A small image-text matching model, trained from scratch.
Model: 48-pixel images, encoder arch vit, encoder norm rmsnorm, encoder activation swiglu, encoder moe soft, encoder num experts 16, encoder patch size [6, 6], encoder layers 8, encoder width 160, fusion encoder width 128, fusion encoder layers 8, fusion encoder norm layernorm, fusion encoder activation gelu, fusion encoder moe soft, fusion encoder num experts 64.
Training: 15400 steps, batches of 128.
Rows from block 5 of the fusion encoder of a small image-text matching model, named by matrix and row number. Rows with one number within an expert belong to one neuron, the router's apart. Each number is 128 + 32 x the weight over its row's rms, rounded and kept within 0 to 255. All counts start at 0.
After each expert's rows are labels from the 100 texts, of 14976, where the router gives the expert most weight on average: "fires on" is the input token at the peak. Only what is clearly more common there than usual is listed. The data: rendered made-up planets. In brackets: how many of the 100.
# router: slot weights (fusion_encoder.blocks.5.mlp.router.weight, 128x128, trained with AdamW), inputs 64-127
# up: expert up (fusion_encoder.blocks.5.mlp.up, 64x64x128), inputs 64-127
# down: expert down (fusion_encoder.blocks.5.mlp.down, 64x128x64, transposed), outputs 64-127

# expert 59
router.118 [ 56  80  97 129  86  89  79  63 151  89 129 125 140 106 110 160 119  92 157 119  96 104 179 169 153 154 129 141 162 104 136 109 120  95 148 122 145  84  96 128 155 164 131  95 125 161 130 147 130 113 137 107 131 128  74  79  66  98 150 114 153 116 145 110]
router.119 [ 56  83  62 115  62 123 118  80 161 130 129 131 134 115 116 151 125 133 128  90  83 106 144 169 151 206  93 103 157 105 152 111 140 134 142 138 139 133 109 157 126 149 138  68 177 139  98 170 141  96 107 142 133 127  93  68 103 108 135 129 140  90 120 101]
up.0 [162 181 109 131 160  62 110 174 154 126 145 124 184 149 129 143 137 152 164 138 151 115 158 100  89 159 117 106 181 115 114 104 143  98 142  94  53 187 100  62  97  93 200 132 128 174 174 148  87 130 109  53 136 191 161  72 103 126 115 144 101 130 122 122]
down.0 [132 200 138 106 140 150 134 149 113 197 106  70 135 162 103  92 100 152 167 116  87  91 113 144 115 147  82 102 152 135  78 133 121 115  99 120 109 165 113 152 120 108 136  74 127 142  86 157  84 133 157  95 205 147 164 202 151  96 125 100 146 166 100  97]
up.1 [119 151  92  91 141 105 134 146 100 123 124 171 219  87 116 187 139 164 121 110 174 109 139 107  30 153 121 113 189 167 145 134 151 164 117 130  65 180 119  98 140 113 142 162 135 221 171 127 133  97 137 101  90 185 155 108 142 132  88 126 119  88 188 173]
down.1 [132 158 114 101 129 129 132 113 117  84 128 159 138  85  86 132  95 166 165 116 111  42 116 122 139 135  78 128 122 122 136  78 143 114  96 155 113 145 109 137 182 115 161 163 107 186 112 153 168 125 136 109 115 164 105 140 188 115 156 104 145  94 105 105]
up.2 [127 149  72  90 108  86  82 125  61 124 120 132 158 113 114 170 169 143 147 170 191 109 124 112  85 161 123 116 147  94 144 145 115 132 189 156 105 173  90  68 125 132 165 196 153 189 134 180  96  66 133 148 140 197 114 115 116 179 117 169 113 117 137 152]
down.2 [138 145 138 133 115 171 172 126 166 154  99  93  44 173 138  89 130 116 149 119 105 146  57 158 194 157  88 118  83 121 116  99 118  84 128 100  94 113  95 166 115  80 182  90 144 115  58 161 100 139 113 103 177 104 148 128 114  99 194  96 152 159 115  89]
up.3 [ 98 141 103  88 127 108  98 141  69 135  99 162 200  68 103 191 150 167 116 111 163 111 133 100  85 166  97  92 184 147 169 153 121 184 129  92  90 188 121  78 150 125 173 162 131 149 161 126 139  85 122 101  94 191 122  94 140 102  77 114 116 114 183 174]
down.3 [137 133  83 129 102 147 143 153 112 122 136  87 106  92  61 128 117 128 167 153 171  76 129 190 177 159  84 106 125 105  96  87 143  96 134 109 107 132  86 106 144  97 211 120 141 151 107 166 142 138 152 103 143 166 105 105 142 130 166 111 177 162 141 100]
up.4 [125 179  95  81 111  99  67 150  65 153 118 148 192 118 103 163 129 189 141 143 170 129 118  72  86 166  79  96 156 158 121 188 148 154 104  72  84 183 113  91 112 141 169 168 140 178 140 112 114 128 119 112 130 163 119 127 147 139  85 145 109 103 139 149]
down.4 [152 161 107 145 121 130 139 117 117 176 113 151  92  94 124 147 139 136 124 118  60  93 113 135 163 131  44 109 184 176  86  61 138 125 111 121 127 142 101 107 113  76 120 105 137 187  73 157 142  98 106 140 149 128 166 117 122 137 125 121 104 130  86 127]
fires on: "," (68); "gas" (17)

# expert 27
router.54 [ 60  56  76 115  84 117  99  30 170 104 128 112 136  85  96 131  96 134 147  95 105 110 142 143 139 155 103 110 150 107 129 112 133 131 144 123 111 124 110 126 153 150 139 123 141 154 144 151 163  84 128 134 120 111  74  80  98 110 121 115 151  95 151  96]
router.55 [ 70  89 151 104  91  91 104  42 164 108 123 131 108 102 111 134 104 111 114  96  94 132 144 164 140 173 118 114 142 104 160 108 121 109 148 146 136 103 108 148 153 140 157 113 138 145 118 170 156  83 121 122 123 114  79  57 117  95 143 114 142 118 155  94]
up.0 [155 159  98 114 124 107  81 152  55 146 120 173 207  88 125 179 153 177 130 184 165 123 117 115  58 185  88 101 135 127 155 166 147 119 152  74  51 179 133  58 101 133 204 138 153 156 128 145 114 105 103 136 118 164 158  87 134 158 108 131  99 102 141 138]
down.0 [204 167 121 154 123 104 141 160 162 166 103  86  90 149 146 140 119  91 186 146  98 102  76 159 204 120  51  80 110 118 109 110  96 104 150 125  95 124 115 104 108  80 145  71 129 142  67 160  96  83  93 102 150 153 176  99 124 171 166 151  83 174 131  91]
up.1 [141 158  82  80 110  81  66 146  82 141 155 163 211 101 138 153 121 151 136 101 168 105 144 102  35 139 136 105 181 154 174 162 101 157 148 114  77 139 127  71 139 156 166 161 137 227 131 130 159  81  97 149  95 175 108  91 125 188  91 133 107 114 155 157]
down.1 [126 176 130 187 112 130 153 136 135 121 113 133  63 204 137 122 114 132 138 131  95  76 125 195 191 141 100 125 106 133  88  88 145 115 131 172 114 103 109 148  95 124 139  91 119 142 108 156  90 135  73  98 139 152 155  99 117 105 166  69  82 154 132 105]
up.2 [136 147  89  85 113  83  78 142  58 150 101 141 172 110 119 156 159 155 138 180 174 117  93 100  61 150 103  96 149 128 139 128 118 126 163 115  78 169 109  77 106 145 168 177 179 159 155 139 124 143 109 119 133 154 143  83  95 175 101 115 116  63 171 187]
down.2 [155 161  91 110 110 127 127 112 106 194  91  63  86 149  78 117 101  98 173 154  96 108 104 169 204 150  69  82 106 147  86  87 141  91 111 125 106 130 103 126 101 118 161  84 129 161  38 132 118 146 120 118 178 133 161 134 112 117 169 109 105 156  74 101]
up.3 [120 144 113  89  95 100  96 150  82 154  82 145 173 108 119 173 169 162 139 175 161 111 107 108  72 185  81  96 130 119 131 126 136 144 174 110  71 186 108  64 115 123 199 182 182 171 129 168  83 104 105 132 138 186 140 113 110 166 124 111 137  89 148 151]
down.3 [143 149 107 146 146 104 155  98 138 191  85  46  67 171 120  89 143 111 156 136 106  80  68 181 139 213  75  87 113 148 107 100 147 105 135 100 107 132 143 157  89  81 159  64 113 184  82 178  88 133 132  96 202 126 176 136 143 139 141 136 140 166 106 103]
up.4 [127 134  95  96  93 118  82 160  64 157 111 144 194  86 113 169 137 170 125 160 185 108 108 103  58 172  62  97 139 123 147 172 123 153 145  95  64 181 105 110 135 151 162 147 159 181 134 146 107 110 103 131  80 174 130 116 123 163 103 102 107  92 181 176]
down.4 [150 146 103 146 123 153 123 111 149 159 149  98  97 146 107 125 106  98 135 158 123  53 118 148 156 140  94  88 109 157 106  59 121  81 120  99 121 146 126 110 100  94 137  97 143 121  98 164 134 120 116 136 178  90 131 129 165 148 145 139 102 135 109  99]
fires on: "gas" (100)

# expert 14
router.28 [115  89  70 120  86 138 112  93 191 117  85 144 144 100 119 181 134  78 135 162 144 172 156 131 157 137 134 145 107 125 182 148 106 117 193  94  93  90 148 114 155 159 202 137 142 120 133 176 125  72  84 106 143 176 118  88 107 126  94 155 156  81 132 104]
router.29 [ 74  89  71  55  98 109  60  52 178 101 103 165 145  79 101 188 171 131 108 105 122 128 138 152 156 180 130 113 151 101 179  88 132 110 170 159 107 102 115 135 150 179 164 138 161 161 123 170 137  69 136 124 106 143  98 108 115 119 122  95  94 112 143  73]
up.0 [ 99 138 109 100 126 103  84 101  67 145 177 168 187  77 107 175 128 166 164 114 121  91  97 113  51 165  87 158 143 127 135 140 139 150 112 194  98 157 149  84 139 130  98 197 122 208 165  88 153  97 108 110 107 171 133 122 162 175  96 146 121  59 142 166]
down.0 [121 138 130 113 144 113 130 103 152 143 110  98 138 136  56 145 105 149 172  87  99  67 129 141 116 151 145 105 141 173 128 106 162 104  65  95 103 173 160 162 129 123 177  75 113 110 124 128 147 146 159  95 187  86 166 197 125  60 155 112  99 156  95 119]
up.1 [151 200 103 108 162  63 146 131 103 107 112 154 192 130  98 116 103 150 105 139 170 108 104 150  84 193  65  56 177 112 174 156 108 175 133 138 110 176 123 102 125  98 170 154 135 166 112 160 122  61 127 178 146 170 149 127 120 168  97 146  97  99 147 186]
down.1 [175 170 155 142 163 118 165 122 138 152 144  72 118 158 104 119 118 126 168 122 108 146 109 136 111 118 116 106 123 128 103  83 140 119  99 135  99 163 187 138 102  64 164  70 107 171 116 154  97 140 155  67 158 143 176 155 169 125 126 104 136 136  91  92]
up.2 [ 71 152 114 114 166 137 103  99 129  75 126 193 160 138 110 164 166 192 127  65 123 119 162  91  98 138 165 138 151 150 156 144 119 109 116 134 148 119 133 117 143 128  73 178  53 148 199 101 172 122 128 151  77 125 108 176 170 142 115 158 135  67 163 113]
down.2 [ 84 128 137  85  72 119 130  69 181 112 134  95 130 169 114 169 145 168 146  93 101 132 102 155  63 115 136 147  92 121 145 128 149 158  99 117 117 100 142 146 115 153  94 133 143  59  65 112 122 134  71 129 115  77 133 153 106  80 201  85 122 109 129 116]
up.3 [122 130 113  90 121 106 115 132 104 118 171 164 191 118 133 163 126 160 162 112 169 152 125  97  16 154 118 146 148 132 143 139  98 155 117 110  89 159  90  71 160 135 125 175 149 196 161 121 154  93 124 112  60 156 147  98 166 196 133 166 129 117 157 138]
down.3 [ 87 118 134 119 147 100 151 116 101 171 103  62 130 154 121 132 109 190 161  95  96 122 117 117 162 119  91 115 142 152 101  78 200  89  71  82 108 137 135 157 116 118 153  72 163  90  82 144 113 159 117 106 188 105 185 159 149  56 103 127  93 127  67  99]
up.4 [189 105 100 130 109 141 124 161 128 114  83 134 141 131 161 138  67  73 147 180 138 145 153 119 150 101 149 119  97 123 135 176 100 130 205  78  94 130 128  80 124  97 202 131 172 116  94 140  84  74 103  90 115 137 115  93 129 194 119 125  74 153 122 127]
down.4 [137 105 165 149 123 184 156 139 176 101 124 143 144 113 183 144 186  87  98 143 174 180 142 125  60  99 146 145 110 138 178 149  90 154 173  92 145 119 133  97 127 141 132 165 124 108 166 129 129  82 139 166 107 109 106 114  80 180 138 182 146 108 196 136]
fires on: "three" (36); "world" (17); "banded" (16)

# expert 63
router.126 [ 60  59  94 103  82 105  86  89 115 116 167 138 126 141 101 147 130 183 127 121  95 112 140 139 133 192  73 118 144 108 110  94 135  99 129 165 118 109 102 146 154 128 131 105 159 122 113 136 178 136 119 119 131 135 129 107  86  95 172  63 116  78 137  94]
router.127 [147 173  77 102 128 101 105 124 174 162  70  89 120 171 124 157 141 136 133 159 149 132 150 152 147 145  71  64  87  97 115  88 110 114 155 148 133 142  93 111 117  88 184  71 150  82  91 175  83 120 104 113 177 127 119  74  86 123 118 137  72  98  88 116]
up.0 [153 171 127 132  98 134 136 119 144 198  95 105 130 151 124  66 140 134 123 163 135 152 120 171 143 170  80  71  82 165 136 128 140 174 121 128 120 151 109 112  57  78 150  80 142 128 110 172 110  94  70  74 184 101 165 139  86 113 107  90  66 152 123 136]
down.0 [ 69 146  58  42 108 100  49 126 115 118 146 141 189  79 119 145 126 174 121  90 156 138 158 109 103 121 134 118 144  67 137 159 180 142 129 152 178 144 110 142 175 178 171 145 162 139 115 146 165 163 129 166 145 151 101 109 157  95  79 123 120  31  75 161]
up.1 [126 189  62  90 107 123 136  85 119 170  89  91 120 127 138  87 137 141 137 122 109  54 156 168 149 192  97 112  98 151  83  63 125 126  92 102  77 166 153 150  86  97 151  99 148 143 102 181 108 124 104 120 189 149 172 141 128  65 108 181 111 125  85 136]
down.1 [120 142  80  45 171  95  80 143  87 125 144 140 144  94 135 127 177 178 169  81 100  95 139  39 110 104 129 121 138  67 139 137 118 126 133 174 168 123 124 110 153 120  74 133 155 125 169 159 183 101 112 171 125 178 107 143 153 128  96 121 119  51 117 197]
up.2 [170 115 101 141  95 129 100 163 183 141 116 108 118 154 160 155 121 103 150 168 137 121 123 176 150 125 111 111 103 126 128 113 122  90 161  85 102 149  97  91  84  99 148 122 175 102 115 166  91 149 131  84 157 143 134  94 129 167 185  85 102 131 106 127]
down.2 [109 162 151 128 118 142 161 115 139 207  68  56 116 117 106 120 136 145 154  90 103 148  85 182 108 108  88 135 108 121 138  85 170 159  92 137 143 135 123 206 113 118 127  57 126 128  97 117  89 122 137  92 172 114 192 124  80  93 151 130 194 117 134 120]
up.3 [ 82 102 128 136 172 122 140 107 103  75 172 186 134  84  93 116 131 162 124  89 146 108 160 113  76 118 189 176 164 116 116 130 129 143  89 152 145  91 163 152 172 156  69 160 100 201 166  68 167 120 130 166  77 135  85 120 173 132 119 134 152 111 156 140]
down.3 [ 77  80  96  71 132 125  74  88 109 102 176 167 159  95  74 133 109 155 128 136 132  95 182 119  90 132 140  85 162 127 141 149 158 133 105 114 123 142  55 107 157 124 155 159 130 142 137 155 166 137 150 127 113 155 102 110 180 150  89 143  29  95  83 160]
up.4 [112 144 115  70 178 109 144 124  94 143 175 149 157  91  83 134 153 183 127 133 172  74 130  99  77 105 142 160 156 160 132 127 159 170  90 150 101 155 149 142 112 122 122 159 130 188 141  88 103 122 140  91 102 122 121 179 185 126  80 154 167  95 194 176]
down.4 [ 77 114  89  86 153  82  78 118  95 105 195 163 144 113  90 147 123 198  90  79 139 130 149  85 102 182 137 125 153 111 129 141 154 105  94 219 128 131  98 139 168 152  83 161 114 150 168  84 175 193 110 168  96 113 137 132 148 116 104 141 117  72  94 179]
fires on: "cratered" (91); "rock" (9)

# expert 38
router.76 [ 54  71 106 124 108  91  65  65 151 119 125 101 146 103 108 158 116 113 103  81  76 120 161 149 135 198  87 106 112 109 150 109 110 104 152 102 131 115  99 142 140 128 165 106 154 151 129 166 165 122 153 139 106 105 104  90  76  93 142 137 125  97 136  91]
router.77 [ 70  85 113 106  63 121 103  63 139 126 176 169 120 112  93 169  95 124 131 108  98 121 145 161 139 186  95  95 114 112 127 139 121 114 140 113 158 118 106 144 130 133 144 102 133 143 125 160 120 116 152 129 139 112  90  42  89  96 141 110 139 113 155 112]
up.0 [142 148  92  88 133  80  90 160  76 153 132 163 194  87 116 180 149 141 126 125 170 128 135  94  76 126 127 140 163 147 150 146 123 160 151 149  85 179 118  74 132 133 167 194 126 203 148 116 139 106 101 118 108 195 146 108 144 189  96 137 110 113 168 182]
down.0 [122 170 103 124 143 116 113 111 136 139 120 142  67 159  77  98  68 103 173 145  48  64 133 143 213 168  74 110 133 107  90  86 156 115 119 139  81 131 122 123 156 109 139 134 110 152 108 125 123 110  82 107 119 131 142 168 151 100 155 104  68 126  64 101]
up.1 [130 155 124 111 115 108 126 161  45 152 125 158 187  74  88 174 155 187 162 110 170  85 148  99  78 123 133 133 176 161 126 125 133 168  92  93  85 155 100  85 137 124 140 160 108 185 166 109 106 107 122 136 110 179 144 106 154 152  99 120 121 129 151 165]
down.1 [166 114  78 115 127 139 154 139 135  75 152 160 137  37  67 149 155 109 166 141  98 101 128 123 131 163 144 159 107 111 164 155 104 138 143 136 119 185 126  75 145  89 149  97  79 185 141 187 208  81 149 118 121 136 120 148 166 156 120 117 106  99 149 142]
up.2 [150 176  75  87 126  80  84 178  83 176 133 112 184  92  89 173 179 169 123 145 184 122 138  94  59 143  87 110 152 103 132 127 131 169 137 135  69 167  87  61 104  64 160 171 186 163 159 138 114  95 112  97 125 169 141 114 158 166 109 125 112 122 133 150]
down.2 [148 160 117 155 173  99 142 186 136 137 119  83 112 135  95 120 115 116 169 113 131  88 157 154 149 140 124  78 158 173 112 108 114 131 102  86  47 114  89 114 124  70 156 112 107 167 118 168 125 151 167  64 165 177 134 142 153 128 134 180 100 177 119  73]
up.3 [132 117 149 126  77 175 149 127  90 105  98 125 118  88 161 128 159 165 123 168 145 124  93 154 142 168  43 120  76 123 166 178 124 103 173  28 109 134 112  99 104 149 180 112 175  86 131 152 139  96  82 193 165 120 163  88 115 106 137  93  86 109 171 157]
down.3 [112 137 145  90 117 160 130  78 125 167 104  88 149 171 118 138 163 158 141  90  96 152  77 122 106  79  73 149 132  77 115 108 134 122 106  96 180 104 147 143 103 154 105 105 162  64 107 128  93 138 122 126 142  75 148 128  87  98 153  79 145 101 109  99]
up.4 [160 136 110 104 119  41  91 109 149 107  76 153 144 162 117 169 139 109 145 151 156 108 127 120 101 128 175 143 139  85 134 116 136 143 184 151  88 126 161  98 155 180 189 159 164 190 102 137  85  81  93 166 135 156  73 108  78 179  99 174  89 127 141 141]
down.4 [189 103 154 167 119 168 162 136 153  87 145 150  74 135 144 124 148  81 124 180  70 175 140 154 161  94 127 129  70 127 146 131  60 138 188 145 146 113 122  81 126  92  87 118  86 139 173 125 138  99 124 114  95  89  93 116 108 179 171 124 127 148 137 102]
fires on: "," (76); "a" (24)

# expert 17
router.34 [ 34  95  81  94  84 111  73  42 183 157 152 113 130  92 113 155 114 108 137  90  83 128 146 172 174 175 125 127 129 101 166 109 116 117 151 140 112 112 116 144 163 154 170 113 121 151 136 173 138 106 100 130 126 111  74  80  88 127 129 118 142 118 147 110]
router.35 [ 51  92  94  85  74 126  73 105 158  88 124 134 129  93  89 149 128 158 168  94 104 121 148 167 157 176  93 123 130 101 163 106 152 121 111 121 135 138  76 135 140 145 175 121 155 168 141 171 121 105 127 121 101 111  94  79 100 112 141 105 149  89 115 110]
up.0 [116 157 103 101 121  76  92 170  68 110 130 168 196 101 128 194 154 153 103 127 181 120 176  94  83 113 157  99 156 143 161 166 123 132 144 134  81 174 125  85 146 131 159 185 139 178 144  95 153 100 134 124 103 160 130  93 131 183  68 160 109 103 177 170]
down.0 [136 105 136 160 146 107 111  94 146 127 125  96  54 176  96 119  95  79 143 141  74  94 146 176 215 150 143  80 127 143 126  78 134 122 117 161  94 110 154 170 101 120 113 112 139 140  98 140 116 114 105 101 130 134 133 120 134 144 145  93  81 156  85  98]
up.1 [131  83 125 150 105 139  70 118 103 115 145 176 150 152 124 125 101 109 166 157 119 181 134 107 132 145 155 119  77 101 177 178 162  86 183 161 139 106 109 165  88 179 202 133 145  94  94  47 151 154 126 142 149 138 113  47  85 161 141 124  67  99  94 110]
down.1 [ 68  82 128 111 153  93 132  72  81 122 163 146 144 125 102 133  85 163 139  97 100 118 158 108 117 157 117  95 195 146 122 111 173  73  80 148 125 152  94 154 144 150  76 145 121 136 168 115 168 152 183 124 128 102 121 158 194  97  64 169 115 116 125 166]
up.2 [117 185 105  88 100 101  92 114  66 144  71 169 176 116 121 168 137 135 122 130 178 107 111  97  79 180 119 118 146 114 151 152 140 135 166 151  75 182 114  63 119 177 182 200 142 151 129 154 124 121 112 145 143 185 135 102 107 195  99 140 118 101 169 164]
down.2 [148 150 106 137 159  94 130  95 149 141 133  87  59 152  67  85 108 102 140 115 110 103  88 197 159 141  67 109 133 112 111 104 110  89 116 103 155 139 103 145  99  92 124  75 102 139 115 176 111 130 150  93 156 112 139 162 117 128 190 101 127 171  59 111]
up.3 [107 131 100  88 144 111 122 118  85 148 154 179 194 106 101 175 138 169 145  89 178 109 148  81  41 143 124 151 163 146 134 128 131 153 119 155  87 164 131 105 167 129 127 173 106 204 167 122 138 114 103 108  78 176 151 118 159 124  98 141 132 102 175 183]
down.3 [ 81 131  70 116 133 117 112 138 151  69 155 178 127 109  87 190 144 154 188  90 113  99 110 104 154 115 149 151 146 104 172 109 140 150 109 154 138 132  99 121 190 130 135 163  92 160 177 130 160 107 145 195 111 123  50 158 152 132 142 116 157  73 139 142]
up.4 [215 144 104 143 127 116 145 174 152 113 103 135 142 161 122 120 107 101 154 175 139 122 135 126 145 147 104  66 114 131 116 146  89 137 146 104  56 147 143  77  89  90 163 107 163 133 126 152 102  91  99  87 148 138 176 113 120 160 121 102  57 159  93 155]
down.4 [138 113 165 131 109 196 129 125 156 108 152 150 155 102 187 122 160 118  93 128 186 185 151 102 110  89 154 165 142 151 189 181 103 159 144  65 141 108 121 118 156 153 117 165 116 117 172 105 148  92 154 148  98 109  97 117 115 160 113 175 138 108 192 157]
fires on: "gas" (38); "three" (28); "giant" (14); "banded" (12)

# expert 12
router.24 [ 38 106  65  86  92  67 103  82 159 146 172 131 160 176 151 162 121 139 150 124 108 102 109 144 142 193  84  88  81  88 156  81 149 118 108 135 151 147 103 110 150 145 191  96 171 138 106 166 128 106 111 139 152 122 111  84 119  93 151 109 111  87 139  98]
router.25 [ 67 131  64 121  88  91 120  29 105 136 142 115 103 176 142 158  91 140 137  95 142 127 122 140 141 209  69 138 109  77 138  94 155 116 121 156 116 157  85 115 160 111 136  94 192 127 115 145 126 114 123 125 131 125 130 104  90  87 171 130 124 104 139 171]
up.0 [120  98 131 123 113  99 106  71  81 133 142 173 149 115 136 112  96 141 135 156 112 160 124 143 121 153 190 177 126 157 163 143 119 159 147 117 114 113  90  86 139 105 108 159  84 119 104 100 141  83 109 149 108 174 147 103  93 166  86 136 166 140 127 115]
down.0 [117 113 110  83 128 114 104 102 130 134 116 113 219 122 120 189 153 167 143  97 149  97 147 145  57 109 125  76 154 116 118 126 159  96 101 135 114 132  73 160 194 122 172 164 153 149 141 107 122 173 178 121 157 154 106 131 145  91  88 190 149 136 121 143]
up.1 [ 80  98  95  98 145  91 113 103  62 131 120 159 211  93 137 194 147 183 124 120 164  99 149  96  11 161 138 141 156 162 133  95 112 135 115 143  96 147 139  93 158 150 158 151  99 223 196  68 146 102 145 120  91 160 138 101 155 135  84 118 121  94 148 157]
down.1 [138 115  78 141 104 105 147 144 181  83 181 152 134 105  90 153  83 107 129 120 126  69 159 146 204 151 177 168 127 170 131 118  91  73 123 132 107 153 125 114 136  98 123 136  87 200 108 153 136 102 149 120  83 105  81 130 141 181 115 179 114 111 138 135]
up.2 [167 190 137 130 117 150 140 198 116 150  89 140 160 167 172 168 122 127  79 147 181 185 172 126 135 108 109 121 138 161 176 154 143 124 157 111  92 124 162  93 132  94 147  99 168  98 143 107 143  85 130 128 128 158 169 134  70 170  89 120  75 151 121 162]
down.2 [131  60 134 128 145 127 105 140 122  96 201 183 117 133 197  72  86 127 103 146 179 175 200 112 129 135 131 192 140 120 158 198 107 149 125 118 149 131 126 120 188 166 131 168 148 150 176 125 184 137 163 107  93 129 112 107 179 154 115 148 140 133 154 129]
up.3 [102 103  80 174 123 136  94 151  84 135 182 153 114 140 186 147 104 211  95  75 141 226 144 103 105 134 121 147 130 159 124  98 124 109  95 161 108 175 162 150 129 123 113  85 108 127 123 122 164 110 173  51 105 188 154  87 162 107 132 129  98  99 115 122]
down.3 [125 154 117 134  95 161 116 154 156 113 140 185  66 138  74 179 178 103 139 151 108 120  83 122 151 146  64 127 134 113 155 111 103 116 131 108 106  83  90  77 106  92 109 119 114 110 117 143  52  85 109 100  90 132 134 101 141 126 168 112 105 117 106 115]
up.4 [137 195 102  98  93 111 122 132  67 121 137 149 186 117  77 117 131 115 128 157 165 163  95 154 103 181 110 136 148 144 180 175 124 157 132  70  88 188 109  83 142 160 161 151 143 123 148 142 117 137 131 109 115 128 113 161 128 134  70 149 162 162 177 181]
down.4 [108 128 140 130  65 127 155 169 136 175  93  88 110 129 135 137 126 141 127 117 167 107 148 202 133  42 137  83 120 132 116  79 199  98 107 146 158 126 147 177 147 123 149  88 151  98  96 100  95 170 100  94 163 195 140  49  73  84 164 100  88 160 103  94]
fires on: "a" (54); "world" (46)

# expert 24
router.48 [ 83 104  87 106  91 111 109  97 177 100 152 101 122 161 137 134 102 125 146 146 121 134 146 139 141 199  93  96  71 111 126 107 132 115 103 129 130 131 106 118 150 121 189 117 110 179  80 174 152 147  79 107 169 140 134  72  75  66 145 125 135 137 113 162]
router.49 [ 35 103  66 134  49 116 131  37 102 125 101 100 143 156 156 116 118 184 130 123 125 134 114 114 128 189  84 139  85 103 159 167 166  93 111 178 146 159  83 177 100 118 105 107 143 123  82 162 133 157 108 136 188  96 121 101 114  64 124 110 121  85 128 132]
up.0 [100 107 205 128  89 126 142  82 101  95 164 153 158  89  85 160 142 146 123 171 148 103 164 125  68 134 175 138 181 126 162 182 105 100 193 145 155 168  89 126 175 104 144 172  65 178 124 119 137 104 129 154  86 170 121 166 156 170  97 123 128  94 174 143]
down.0 [111  91 147 153 144 116 145 152 182  76 177 183  74 118 139 116 119 109  85 145  94 208 142 116 202 173 137 179 117 156 163 129 119 102 141 133  98 139 130 116 147 151  57 180  93  88 114 120 100 117 146 155  90  88  87 156 113 161 193 118 144 151 134 146]
up.1 [106 139 137 120 162 130 167 145 159  95 170 173 173 112 125 185 152 112  82 139 163 168 141 128   3 118 165 134 152  94 148  94 141 113 180 146  94 128 117 126 149 158 131 202 128 214 180 125 131 122 105 121 105 149 143  91 119 189 115 143 104  79 170 177]
down.1 [114 105 155 151 124 103 180 112 154 180 135  80 121 187 164  98 132 150 143 116  92 177 109 159 199 147  75 140 107 148 119 161 132 135 114 118 120 151  87 148  83 131 151 119 155 116  68 126 114 169 131 100 186  90 155 176 132  89 183 111 155 183 135 137]
up.2 [143 146 120 142 136  78 103 133 140 126 131 191 157 134  92 150 106 155 197 123  86  53 120 116  99  88 192 165 151 130 116 153 133 155 137 109 107 100 187 107 167  79 146 147 126 164 163  84  75 118 105 110  76 204  63 125 153 135 151 102 116 127 151  93]
down.2 [167 131  87 118 123 134 143 202 155  91 145 132 161  73 102 158 116 101 113 177 148 147 145 110  71 102 173 110 130 130 150 125 100 163 164 133  86 164  72  89 154 103 127 112  75 185  85 191 161  78 104 110 105 167 152 131 107 139 151 150 148 134 100 154]
up.3 [157  90 147 150 116  88 112 145 183 139 129 128 125 188 144 174 129 131 128 173 136 147  70 149 127 163  98  80  73 127 206  82 144 112 166 150 104 162 142  71  89  84 187 109 144 127  99 132 129 163  62 129 179 169 130  64  81 123 146 115  90  66 108 163]
down.3 [156 168  81 123 161  67 121 139 118 173 154  76 129  74  93  98  90 145 167 132 107 135 162 115 107 152  74  92 106 116  97 150 148 126  95 158 101 177 133 134 106 109 208 111 130 179 121 174 163 164 150 133 196 164 188 142 141 122 112 170  87 136  60 111]
up.4 [135  92 140 163 138 124 126 159 151  60 119 158  98 115 198 146  79  83 114 156 150 169 140 122 156  82 145 132 121  94 178 141  83  86 161 102 170 113 176 129 151 163 154 165  85 105 128  96 166  92 159 186  95 129  55  80 164 140 108 142 137 134 125 132]
down.4 [113 165 151 124 151  91 149 114 111 183 153  73  98 150 124  77 100 148 168 110  98 130  91 111 128 161  49 118 132 149  73 115 145 121  95 122 129 154 152 146 106  95 139  62 122 107 109 141 145 157 130  76 198 115 206 176 160 105 142 100 158 146  87  85]
fires on: "ocean" (100)